{
  "arch": "mobilenet_v2",
  "dataset": "simulated sounds of rotating machines with and without faults",
  "train_examples": 39062,
  "win_length": 512,
  "targets": ["speed"],
  "activation": "hardswish",
  "kernel_size": 3,
  "loss": "cross_entropy",
  "eps": 1e-08,
  "precondition_frequency": 25,
  "grad_clip": 1.0,
  "epochs": 18.8,
  "lr_schedule": "cosine",
  "final_lr_fraction": 0,
  "adamw_weight_decay_other_params": 0.05
}
Rows from block 3 of a small sound classifier, named by matrix and row number. Rows with one number belong to one channel. Each number is 200 + 20 x the weight over its row's rms, rounded and kept within 0 to 999. All counts start at 0. After the name is the row's rms in percent of the matrix's.
After each channel's rows are labels from the 100 clips, of 14976, where the channel reaches its highest value: "responds to" is what is common among them; "loudest" is the band of the loudest frequency at the time of the peak. Only what is clearly more common there than usual is listed. The data: simulated sounds of rotating machines with and without faults. In brackets: how many of the 100.
# convs0: expand pointwise conv (model.blocks.3.convs.0.weight, 864x144x1), inputs 0-143
# convs1: depthwise width-3 conv (model.blocks.3.convs.1.weight, 864x1x3, trained with AdamW), a 3 kernel
# convs2: project pointwise conv (model.blocks.3.convs.2.weight, 144x864x1, transposed), outputs 0-143

convs0.251,076,189,231,239,198,134,173,248,218,199,202,220,202,229,181,175,175,194,238,190,182,198,210,199,210,211,191,216,176,214,217,200,199,227,200,196,155,173,211,158,228,215,215,178,206,169,207,181,206,187,167,146,227,218,195,202,193,185,206,213,222,220,203,202,235,189,178,178,208,197,207,204,178,235,192,207,226,242,214,200,201,181,186,187,185,216,196,201,192,199,212,181,199,180,210,188,208,205,160,183,206,177,216,209,198,178,207,194,201,221,190,191,202,174,223,202,195,194,185,191,212,201,190,202,227,207,214,156,183,195,186,220,197,202,227,214,217,156,170,233,209,205,170,187,192
convs1.251,066,193,192,233
convs2.251,056,191,226,179,213,225,199,188,230,238,232,194,185,203,217,227,215,194,188,181,206,224,215,199,223,187,229,224,210,206,235,196,219,214,200,196,175,189,178,164,168,159,195,216,190,220,191,194,188,208,160,233,179,187,233,235,164,219,173,208,166,205,191,207,186,221,191,183,192,228,180,190,157,185,192,178,168,210,218,170,197,177,188,193,207,224,210,190,168,230,200,191,183,201,204,212,185,231,208,195,215,197,214,197,214,160,213,184,193,190,225,190,233,189,237,186,161,214,171,204,162,189,176,187,210,194,197,170,200,177,194,215,196,211,199,195,232,195,199,180,182,203,222,163,215
responds to: speed: slow (89); conveyor (82)
loudest: 250 to 500 Hz (29)

convs0.582,059,207,215,213,211,202,214,174,167,184,202,227,173,178,182,196,166,171,170,177,196,195,186,213,197,163,197,163,200,195,194,241,185,185,183,189,227,217,205,240,191,160,203,217,221,219,197,177,200,211,179,207,234,191,209,219,212,201,173,196,198,162,164,226,198,216,194,194,223,183,198,196,233,214,205,203,210,243,210,188,213,208,195,192,242,194,179,159,188,205,202,194,173,179,191,216,192,196,215,213,210,186,181,185,237,161,227,217,204,187,195,219,217,193,188,220,212,218,234,226,230,196,219,237,207,183,228,221,188,240,208,184,201,192,234,225,192,197,207,183,158,178,214,201,220
convs1.582,050,181,181,222
convs2.582,051,192,228,198,193,214,212,185,228,171,205,241,230,188,222,188,191,218,190,185,184,184,220,210,204,207,173,183,225,174,177,209,189,198,206,222,212,195,223,233,205,227,192,201,170,184,180,239,207,221,206,205,205,193,195,184,213,178,224,210,212,198,210,240,222,222,202,229,205,208,198,189,237,208,228,206,213,230,187,209,222,180,207,175,198,194,184,196,220,201,175,236,229,197,206,212,248,177,218,193,179,231,185,204,201,165,216,208,199,206,223,274,183,182,203,227,230,227,222,206,239,193,209,186,226,187,161,210,170,185,203,222,194,189,170,171,206,202,198,205,218,169,198,210,204
responds to: turbine (99); text has "speed" (89); speed: medium (86)
loudest: 2000 to 4000 Hz (46)

convs0.594,149,186,249,210,216,170,182,234,179,195,208,162,198,227,204,180,212,218,201,222,199,198,210,197,222,198,192,214,194,175,207,195,166,188,206,213,212,192,196,206,213,230,210,197,213,181,182,199,260,212,229,217,205,198,180,208,237,185,165,214,185,235,184,172,226,225,169,201,220,179,169,182,215,210,208,174,180,216,205,181,191,188,186,188,191,192,206,209,192,198,201,171,183,152,186,197,191,184,182,219,214,185,185,184,223,183,197,206,186,225,209,190,173,224,219,221,212,172,181,194,178,215,183,195,196,165,234,226,201,194,158,198,186,216,182,163,244,185,190,236,175,211,204,172,174
convs1.594,218,170,211,214
convs2.594,178,215,191,156,226,201,216,191,222,220,213,204,178,200,203,239,206,183,221,195,195,200,182,192,217,187,207,203,226,195,236,192,235,218,153,164,182,242,226,195,210,187,189,236,220,216,228,190,182,181,183,201,193,189,213,203,143,155,164,210,199,220,187,189,175,177,184,197,178,173,160,213,171,183,178,201,208,204,187,183,185,224,200,198,210,224,198,164,192,202,194,207,199,206,206,192,197,224,189,165,188,218,233,244,194,190,213,183,177,209,209,204,211,218,203,197,209,180,211,189,199,227,237,209,187,190,190,198,216,235,209,194,196,173,196,194,186,214,182,220,191,198,239,152,187
responds to: speed: slow (86); gearbox (67)
loudest: 500 to 1000 Hz (35)

convs0.332,137,182,171,215,165,211,236,247,186,179,190,172,214,193,203,198,206,212,204,219,214,218,199,221,201,215,207,180,216,200,201,209,216,190,200,224,216,200,204,213,206,226,207,189,232,224,190,170,219,179,217,190,218,186,165,242,203,198,179,192,234,220,208,195,207,193,202,171,231,227,192,248,179,210,212,206,189,144,206,226,201,153,188,234,176,206,196,230,199,209,190,210,182,207,183,182,191,208,194,194,213,172,206,152,178,258,229,219,169,225,179,208,232,207,217,196,180,187,200,241,177,214,193,207,199,184,184,187,176,193,197,210,203,184,188,201,193,199,203,214,230,184,224,207,183
convs1.332,149,170,203,218
convs2.332,133,208,175,202,204,224,171,207,232,225,237,209,224,203,196,241,211,228,191,188,240,181,202,219,216,189,210,216,169,236,215,224,221,204,169,192,205,213,200,191,182,160,231,185,209,171,204,165,181,162,211,201,200,188,211,240,186,203,175,196,220,227,190,219,200,182,201,177,209,181,187,203,153,178,228,188,247,185,201,185,208,206,223,203,224,182,201,200,201,176,197,186,167,194,185,170,172,197,179,186,214,161,190,188,197,217,186,172,232,214,199,184,204,209,194,201,160,202,184,193,195,230,217,214,195,206,192,222,205,221,214,152,237,206,194,211,200,190,203,211,185,237,201,185,205
responds to: speed: slow (87); state: normal (74); conveyor (66)
loudest: 250 to 500 Hz (27)

convs0.83,111,204,180,216,187,199,235,230,185,186,205,206,227,233,214,191,217,221,199,189,165,212,180,207,178,184,185,180,197,213,214,204,209,219,204,200,212,179,198,192,198,206,200,180,222,183,182,139,183,165,219,167,220,221,180,168,208,199,202,263,162,205,188,189,200,210,240,189,219,235,217,218,208,192,151,215,183,199,161,168,205,213,181,206,189,226,185,195,199,205,208,194,197,182,228,202,201,215,210,195,218,160,168,152,168,198,218,182,207,218,176,226,215,212,207,222,226,194,212,210,223,180,224,185,201,174,205,187,195,210,186,200,164,206,203,165,179,204,187,194,181,196,195,203,184
convs1.83,188,211,179,225
convs2.83,133,195,204,194,228,177,208,201,202,220,205,198,202,207,222,218,226,226,229,207,208,219,200,220,182,177,209,201,227,227,213,242,207,208,214,195,193,183,176,188,168,222,203,222,189,173,227,215,193,180,173,176,185,211,187,186,234,197,172,210,219,214,219,206,193,219,184,175,179,186,184,199,198,188,215,208,189,203,227,161,223,219,232,185,232,194,187,182,223,231,158,207,201,189,235,182,181,186,186,173,190,240,222,244,190,211,195,172,165,239,231,193,226,223,186,230,191,238,185,215,205,205,204,217,197,191,194,203,242,190,207,215,213,179,217,198,236,199,177,180,200,191,247,178,200
responds to: speed: slow (80); conveyor (79)
loudest: 250 to 500 Hz (29)

convs0.286,118,238,198,197,182,218,206,205,220,225,213,192,252,201,236,219,218,219,211,184,190,192,208,222,217,142,232,187,232,222,192,186,197,208,188,208,227,178,223,210,191,205,232,217,203,225,186,187,191,219,182,174,176,231,224,210,219,206,242,229,187,200,207,221,194,204,210,188,226,218,221,180,209,198,178,179,215,172,224,190,182,182,230,165,168,183,197,232,180,194,188,176,191,190,222,189,196,196,235,178,171,192,226,192,195,226,221,194,210,173,209,199,224,197,200,210,210,207,194,203,201,226,183,184,209,178,223,158,226,192,229,181,184,201,179,162,198,196,190,219,212,181,234,231,203
convs1.286,127,208,179,173
convs2.286,148,221,196,165,213,212,211,192,246,208,213,221,189,220,191,240,217,209,185,184,188,208,200,179,216,205,221,190,241,197,208,200,227,199,205,171,203,215,182,182,212,192,200,210,240,215,207,200,146,246,196,227,192,186,199,165,164,172,182,173,179,209,201,177,185,196,175,176,188,141,140,183,194,212,185,191,201,190,195,192,215,197,207,157,209,209,167,186,229,198,192,205,183,218,218,187,174,210,234,193,205,188,197,184,229,182,211,179,214,203,217,190,173,197,220,188,204,218,201,215,212,221,178,211,188,168,199,191,240,208,217,170,216,189,201,189,225,197,201,214,226,170,215,190,201
responds to: speed: slow (72); conveyor (59); fan (31)
loudest: 1000 to 2000 Hz (41)

convs0.605,119,220,220,215,232,149,209,202,215,168,218,211,200,198,213,191,186,192,203,217,211,152,202,184,216,207,197,213,184,204,222,215,176,194,232,204,162,181,206,147,209,220,210,173,190,164,196,165,213,165,194,151,229,222,184,182,223,164,213,191,217,198,186,178,238,195,179,211,209,182,194,195,178,247,194,176,225,230,171,216,217,208,166,218,179,186,204,218,175,184,189,174,168,179,239,175,208,206,182,174,201,222,206,197,215,221,178,193,197,219,202,225,195,192,215,211,196,185,189,223,199,201,207,220,189,210,211,181,174,206,188,215,215,218,182,179,209,195,190,210,194,236,201,193,216
convs1.605,122,170,200,217
convs2.605,133,172,223,170,198,190,191,164,194,211,242,188,163,241,224,195,177,178,182,189,186,220,199,178,230,186,216,191,224,190,230,182,208,193,202,174,162,222,211,196,180,175,163,216,196,195,192,211,200,172,173,229,183,220,238,196,152,186,162,195,177,218,192,200,195,199,160,190,203,202,199,177,187,202,180,172,198,241,205,181,170,218,191,193,219,223,210,184,172,206,194,161,188,208,200,195,183,238,231,214,179,195,232,242,199,184,230,185,201,175,214,208,212,200,218,195,152,201,185,165,195,213,187,196,192,207,194,201,218,182,188,200,198,230,210,205,218,204,209,192,175,186,203,192,198
responds to: speed: slow (65); gearbox (61)
loudest: 250 to 500 Hz (35)

convs0.168,093,212,168,212,190,194,231,191,190,203,192,215,180,168,174,205,151,178,194,208,186,199,178,212,188,176,184,190,202,203,195,188,203,185,224,196,228,194,211,182,200,173,175,223,192,243,183,171,184,201,165,192,236,185,183,207,222,177,221,207,165,198,206,207,191,197,190,187,209,191,207,178,224,215,191,201,189,225,180,177,191,207,227,173,203,206,177,179,213,188,191,159,156,199,239,203,163,193,228,219,180,189,241,216,197,200,193,237,208,222,208,223,189,176,197,198,181,201,170,173,207,223,201,215,220,203,243,211,222,208,222,188,207,217,210,212,231,207,174,207,175,188,206,264,173
convs1.168,082,171,181,198
convs2.168,077,176,217,208,192,233,229,193,224,179,210,197,185,188,262,219,207,191,196,153,224,189,241,211,199,214,208,186,220,213,197,178,189,183,176,210,201,166,167,203,251,196,168,193,157,197,179,188,199,200,196,233,222,205,171,197,195,206,211,192,191,208,219,205,199,195,209,199,208,178,197,197,209,205,202,214,175,211,197,190,182,171,183,200,206,186,195,207,199,212,191,194,182,198,202,180,225,154,228,186,154,223,209,229,203,187,217,200,205,223,163,260,173,178,172,197,173,185,190,172,196,177,200,176,179,191,207,206,164,160,200,215,200,184,179,173,228,214,198,197,192,195,220,181,194
responds to: turbine (95); speed: medium (63)
loudest: 2000 to 4000 Hz (33)

convs0.128,082,216,175,201,176,209,228,170,186,200,176,198,180,174,185,222,161,194,214,199,183,174,195,218,189,175,203,213,217,215,206,187,205,179,215,190,234,194,217,184,182,189,169,213,197,217,186,173,203,181,169,233,211,180,169,206,241,211,204,214,158,218,192,242,203,183,194,199,210,192,214,173,207,213,179,202,199,232,199,171,196,195,213,185,207,204,204,177,205,198,187,179,178,217,239,182,173,222,214,220,216,191,229,239,215,190,201,220,209,218,210,223,159,165,188,197,184,196,187,176,228,259,209,206,207,210,232,193,235,207,218,196,208,206,215,216,236,195,171,203,182,179,219,245,181
convs1.128,030,220,224,215
convs2.128,053,162,206,215,181,204,210,209,193,222,227,205,189,190,209,214,184,189,203,190,205,213,204,181,218,199,204,201,182,195,238,196,184,198,180,196,175,168,183,218,211,194,215,192,204,221,206,211,181,212,183,199,193,217,254,238,183,171,195,176,202,157,177,192,171,201,223,202,224,209,188,205,212,206,224,189,197,188,192,180,205,186,218,218,230,165,222,182,212,194,203,199,220,185,178,213,216,181,206,187,145,235,220,236,152,181,223,215,219,234,167,207,181,189,200,222,210,221,216,199,185,169,210,182,192,169,182,201,188,182,189,227,213,160,192,154,217,196,180,185,186,197,170,152,185
responds to: turbine (91)
loudest: 2000 to 4000 Hz (35); 250 to 500 Hz (26)